python train.py --model="audio frame classifier" --dataset="tunes sung on syllables by a formant synthesiser" --train_examples=39062 --n_mels=80 --hop_length=160 --input="log_mel" --spec_augment=true --win_length=512 --num_classes=63 --output_stride=2 --arch="transformer" --norm="rmsnorm" --norm_position="post" --activation="swiglu" --mlp_ratio=4 --head_dim=32 --fused_qkv=false --bias="all" --qk_norm=false --parallel_block=false --inner_norm=false --subsampling=2 --layers=14 --width=256 --positions="rope" --init="small_normal" --residual_init="none" --optimizer="muon" --muon_scale="original" --lr=0.035 --momentum=0.85 --nesterov=false --orthogonalizer="newton_schulz_5" --adamw_lr_other_params=0.00071 --grad_clip=0.5 --gradient_noise=0.1 --steps=15400 --batch_size=128 --epochs=50.5 --lr_schedule="cosine" --final_lr_fraction=0 --warmup_steps=3080 --weight_decay=0.002 --adamw_weight_decay_other_params=0
Rows from block 8 of a small audio frame classifier, named by matrix and row number. Rows with one number belong to one neuron. Each number is 200 + 20 x the weight over its row's rms, rounded and kept within 0 to 999. All counts start at 0.
Before each neuron's rows are labels from the 100 clips, of 14976, where the neuron reaches its largest size: "strongest on" is what is common among them; "peak on" is the class under the peak. Only what is clearly more common there than usual is listed. The data: tunes sung on syllables by a formant synthesiser.
# gate: MLP gate (model.blocks.8.mlp.gate.weight, 1024x256), inputs 43-85
# fc1: MLP up (model.blocks.8.mlp.fc1.weight, 1024x256), inputs 43-85
# fc2: MLP down (model.blocks.8.mlp.fc2.weight, 256x1024, transposed), outputs 43-85

strongest on: vowel: /ɑ/; consonant: /ʃ/
peak on: /ɑ/
gate.617,196,208,178,247,200,203,206,183,150,227,174,207,206,170,221,204,197,198,169,172,235,222,190,233,209,220,234,183,188,192,194,183,229,213,193,183,213,211,223,171,171,200,178
fc1.617,225,176,211,174,190,199,201,210,209,193,204,175,223,216,197,201,172,215,218,181,233,224,180,231,208,206,229,183,209,202,164,163,188,198,201,206,227,215,196,178,192,166,219
fc2.617,205,213,190,241,203,200,154,210,220,206,203,222,204,176,232,248,162,204,196,215,188,212,184,213,212,202,176,186,179,238,212,195,209,228,207,217,162,221,201,175,165,240,184

strongest on: vowel: /ɑ/; consonant: /ʃ/; clipping
peak on: /ɑ/
gate.649,220,237,201,144,220,156,174,197,189,199,234,185,181,203,207,212,185,194,177,209,241,197,198,175,145,190,229,197,252,214,204,178,222,214,193,194,210,217,210,223,199,202,244
fc1.649,215,217,203,208,192,206,182,171,206,199,209,193,201,191,219,170,215,191,209,218,204,217,215,195,201,204,190,194,223,208,186,183,166,220,163,218,211,213,187,207,240,197,209
fc2.649,229,163,162,204,231,217,192,237,180,230,186,203,173,218,190,190,195,226,195,183,226,216,198,190,154,200,195,216,198,192,194,188,218,252,208,198,197,198,194,173,196,217,180

strongest on: vowel: /u/; consonant: /ʃ/; white noise; pink noise
peak on: /u/
gate.321,230,197,215,186,193,178,220,184,218,217,209,193,215,205,210,198,204,219,208,255,198,181,222,186,228,187,183,221,222,191,190,235,186,191,257,173,200,196,206,205,198,228,199
fc1.321,185,235,154,255,204,193,169,193,153,221,194,215,206,232,212,207,168,198,211,200,206,197,190,235,211,196,157,230,224,210,214,203,192,231,213,214,154,175,206,183,228,202,221
fc2.321,230,175,221,180,208,205,212,223,226,228,191,176,189,181,207,215,168,175,196,189,163,181,211,209,196,205,170,179,225,191,200,205,165,213,240,200,201,199,185,228,204,188,208

strongest on: vowel: /i/; consonant: /ʃ/; clipping
peak on: /i/
gate.279,247,201,203,200,209,226,186,190,200,200,198,205,162,196,180,182,192,160,213,206,200,259,159,183,223,189,210,213,181,235,202,210,187,177,207,186,180,211,180,172,200,241,259
fc1.279,198,217,209,174,212,198,236,202,159,231,218,269,176,210,178,205,212,183,226,230,164,206,209,191,206,208,185,192,201,207,208,196,236,204,226,192,191,199,151,178,184,187,192
fc2.279,202,220,203,197,220,181,186,180,208,164,185,209,171,182,184,206,195,196,216,210,236,177,193,182,205,208,177,208,209,183,208,195,224,230,186,185,166,195,199,237,185,195,196

strongest on: vowel: /ɑ/; white noise; clipping; pink noise
peak on: /ɑ/
gate.450,242,217,206,181,195,184,183,186,179,207,198,175,171,194,199,198,210,219,223,162,190,216,203,242,186,159,217,189,182,198,215,232,204,200,235,233,201,171,200,208,193,220,216
fc1.450,185,211,192,183,181,195,197,203,214,193,227,220,202,223,201,227,215,184,218,220,243,217,187,160,181,190,199,231,212,200,197,208,185,206,171,223,225,212,174,186,197,186,208
fc2.450,187,220,184,185,228,209,156,205,160,226,205,224,187,192,216,185,187,198,260,198,213,174,218,209,195,182,193,202,194,221,167,205,196,184,187,204,187,186,219,192,243,196,257

strongest on: vowel: /u/; thin (high-pass)
peak on: /u/
gate.569,233,231,185,218,233,200,183,226,192,265,190,202,238,203,214,208,204,255,185,203,208,189,224,199,235,212,223,193,227,183,226,216,214,220,201,204,185,198,208,163,203,203,210
fc1.569,206,209,195,177,255,196,176,197,186,187,230,173,194,181,173,231,215,198,181,183,222,222,221,212,179,175,222,224,174,195,194,171,203,219,204,195,204,187,202,202,180,179,215
fc2.569,176,193,236,187,238,204,170,203,214,188,182,218,242,210,214,184,216,218,213,247,179,195,216,202,195,191,167,207,207,166,184,231,244,228,196,229,200,190,172,194,185,207,211

strongest on: vowel: /i/; white noise
peak on: /i/
gate.522,193,197,173,174,208,215,190,202,216,198,196,208,229,200,249,207,202,225,203,236,227,185,180,176,202,207,172,195,194,192,189,183,178,195,153,210,218,182,227,176,206,198,193
fc1.522,198,210,176,242,192,199,237,168,184,214,186,177,195,149,195,157,189,224,196,203,225,192,180,198,209,218,186,195,200,197,192,201,176,235,177,205,192,221,175,217,213,196,201
fc2.522,209,188,199,175,201,193,177,193,194,192,227,198,202,197,184,207,196,192,175,214,177,217,164,205,201,226,200,203,206,205,211,184,245,195,192,240,202,206,162,161,184,184,212

strongest on: vowel: /i/; vowel: /e/; muffled (low-pass)
peak on: /i/
gate.260,204,199,196,191,189,227,221,221,204,165,202,206,196,176,227,166,173,195,195,209,205,194,240,196,219,187,143,242,195,235,212,175,206,205,231,218,201,182,189,191,207,201,209
fc1.260,174,188,197,191,189,216,213,207,216,192,231,197,234,203,188,185,207,221,221,194,157,200,188,234,166,214,204,206,198,201,225,204,198,214,185,190,224,203,185,199,213,170,188
fc2.260,186,216,161,229,211,192,187,190,186,211,179,200,171,223,203,203,179,235,197,218,201,194,173,163,226,212,188,174,229,191,182,177,226,207,208,238,214,192,214,206,229,163,195

strongest on: vowel: /ɑ/; consonant: /d/; consonant: /t/
peak on: /ɑ/
gate.722,196,231,222,220,196,158,179,222,175,212,199,201,226,224,156,164,213,207,221,170,206,237,193,194,145,196,240,184,222,213,210,217,194,182,215,196,192,205,184,247,209,228,195
fc1.722,215,242,181,191,164,210,208,209,173,183,201,166,147,208,186,205,180,217,161,189,204,185,185,216,183,219,204,211,223,178,180,203,217,221,211,241,191,206,189,224,194,179,202
fc2.722,207,207,196,152,169,184,184,221,210,192,221,180,166,200,201,185,189,180,186,187,234,183,223,199,178,202,224,211,189,194,199,181,200,188,182,180,195,207,213,197,201,216,199

strongest on: vowel: /i/
peak on: /i/
gate.716,181,151,206,220,186,200,216,205,176,180,231,197,231,187,212,200,159,209,202,215,206,184,212,207,257,173,204,218,178,184,246,228,201,204,208,158,218,215,215,176,203,178,240
fc1.716,162,208,198,189,170,189,195,183,204,192,191,213,168,227,202,173,177,187,185,203,200,215,223,166,215,231,180,224,191,194,229,213,195,175,183,211,220,208,167,188,233,202,196
fc2.716,197,160,210,179,175,144,217,203,213,194,192,207,211,189,209,205,193,223,222,211,177,211,203,189,192,196,203,202,207,200,208,230,154,201,226,186,207,223,179,181,203,204,226

strongest on: vowel: /ɑ/; consonant: /t/
peak on: /ɑ/
gate.39,195,228,198,207,185,229,175,188,204,195,193,187,207,209,214,185,201,214,183,231,176,221,194,195,178,197,211,198,210,237,198,198,217,176,210,212,207,202,187,184,190,184,227
fc1.39,188,194,219,217,157,183,218,190,217,193,238,229,217,171,211,204,207,207,203,221,192,215,231,206,213,208,188,175,226,177,209,183,205,188,167,190,200,218,185,196,193,218,193
fc2.39,174,242,206,192,193,216,197,219,178,202,199,189,196,187,223,187,195,204,179,201,185,196,225,233,185,209,199,175,190,195,202,216,203,201,221,216,168,202,173,182,145,225,221

strongest on: vowel: /u/; muffled (low-pass)
peak on: /u/
gate.103,218,177,198,221,176,230,213,187,194,218,221,213,161,177,192,208,167,190,225,201,216,203,168,186,210,185,179,208,231,165,186,239,191,200,239,212,208,192,182,173,204,190,224
fc1.103,210,216,217,187,203,191,193,193,182,174,187,195,218,174,194,198,233,211,188,210,177,197,186,199,200,222,204,203,196,171,189,169,206,227,236,227,176,190,216,246,172,197,212
fc2.103,219,194,231,213,201,194,185,239,209,190,189,204,226,198,196,211,183,226,205,216,196,204,205,228,188,184,194,190,176,230,188,220,213,188,224,208,199,181,214,205,239,218,173

strongest on: vowel: /u/; consonant: /t/
peak on: /u/
gate.208,183,216,215,180,146,233,203,222,199,169,228,208,201,205,237,178,221,203,202,199,218,171,191,184,190,212,181,220,171,198,211,177,224,184,212,205,186,205,201,179,205,222,193
fc1.208,189,219,181,244,159,202,170,212,158,209,198,211,203,178,224,193,229,181,214,194,199,186,211,162,227,222,190,255,220,193,210,203,184,203,212,176,188,177,200,194,178,193,218
fc2.208,192,187,200,229,233,208,187,201,176,225,184,214,174,184,154,233,207,194,181,230,188,180,186,236,201,179,192,187,209,187,225,229,186,189,196,192,164,198,212,220,217,217,200

strongest on: vowel: /i/; clipping; vowel: /e/; white noise
peak on: /i/; /e/
gate.572,205,193,200,199,222,181,200,188,219,195,197,199,223,186,179,225,209,204,170,217,219,169,237,234,176,194,193,184,209,194,171,191,212,197,182,178,235,182,230,182,207,182,197
fc1.572,172,211,218,194,182,201,193,157,214,208,190,231,173,193,205,220,204,206,219,188,232,178,212,213,200,142,178,165,190,183,172,213,201,207,219,198,199,189,212,214,230,225,209
fc2.572,246,163,218,158,169,192,164,202,185,197,211,151,188,220,182,202,219,187,203,202,230,200,231,186,179,181,201,146,190,215,197,172,209,206,230,190,216,197,191,236,229,222,236

strongest on: vowel: /u/; consonant: /t/; consonant: /d/; clipping
peak on: /u/
gate.30,187,202,180,196,196,218,243,200,174,166,207,193,231,220,200,235,190,186,176,219,186,177,202,180,211,221,193,203,185,172,206,220,187,233,233,207,198,219,212,202,213,181,232
fc1.30,210,195,217,204,196,218,223,210,222,203,236,172,182,224,218,206,192,192,163,172,227,231,190,192,224,220,187,210,210,194,216,197,175,188,199,221,243,236,214,218,215,213,204
fc2.30,203,229,223,223,210,233,202,199,209,207,213,221,240,221,185,226,213,207,198,167,209,194,220,184,197,198,257,201,219,212,181,241,231,173,202,186,237,181,181,184,217,184,224

strongest on: vowel: /i/; clipping; white noise
peak on: /i/
gate.167,201,201,195,210,188,191,216,189,216,196,196,211,199,233,148,223,189,225,220,234,213,196,226,197,171,208,222,204,171,220,247,218,194,193,209,234,207,200,190,202,187,207,190
fc1.167,175,180,179,197,181,191,242,200,170,197,234,191,213,186,193,171,179,192,208,203,205,196,210,217,211,253,222,228,180,183,184,252,178,174,204,157,192,185,196,155,242,180,209
fc2.167,189,204,197,209,172,211,187,227,198,155,164,217,197,213,215,187,203,211,182,227,253,193,200,191,152,204,226,181,198,187,205,218,195,231,225,215,176,199,185,171,207,198,188

strongest on: vowel: /ɑ/; consonant: /d/
peak on: /ɑ/
gate.442,231,190,222,214,240,231,160,213,220,179,186,163,188,183,199,196,218,209,210,218,210,220,157,184,200,217,180,180,216,221,175,216,190,198,187,164,216,208,184,186,223,196,197
fc1.442,192,224,211,182,210,192,211,238,198,187,221,198,211,213,169,210,181,179,191,209,197,159,220,202,232,168,231,175,173,207,217,193,218,187,240,182,173,185,202,225,230,230,192
fc2.442,200,208,207,213,175,206,203,208,164,225,191,188,202,173,220,207,208,189,189,244,197,238,179,188,135,214,217,189,250,205,224,216,170,180,196,204,158,195,183,218,165,218,171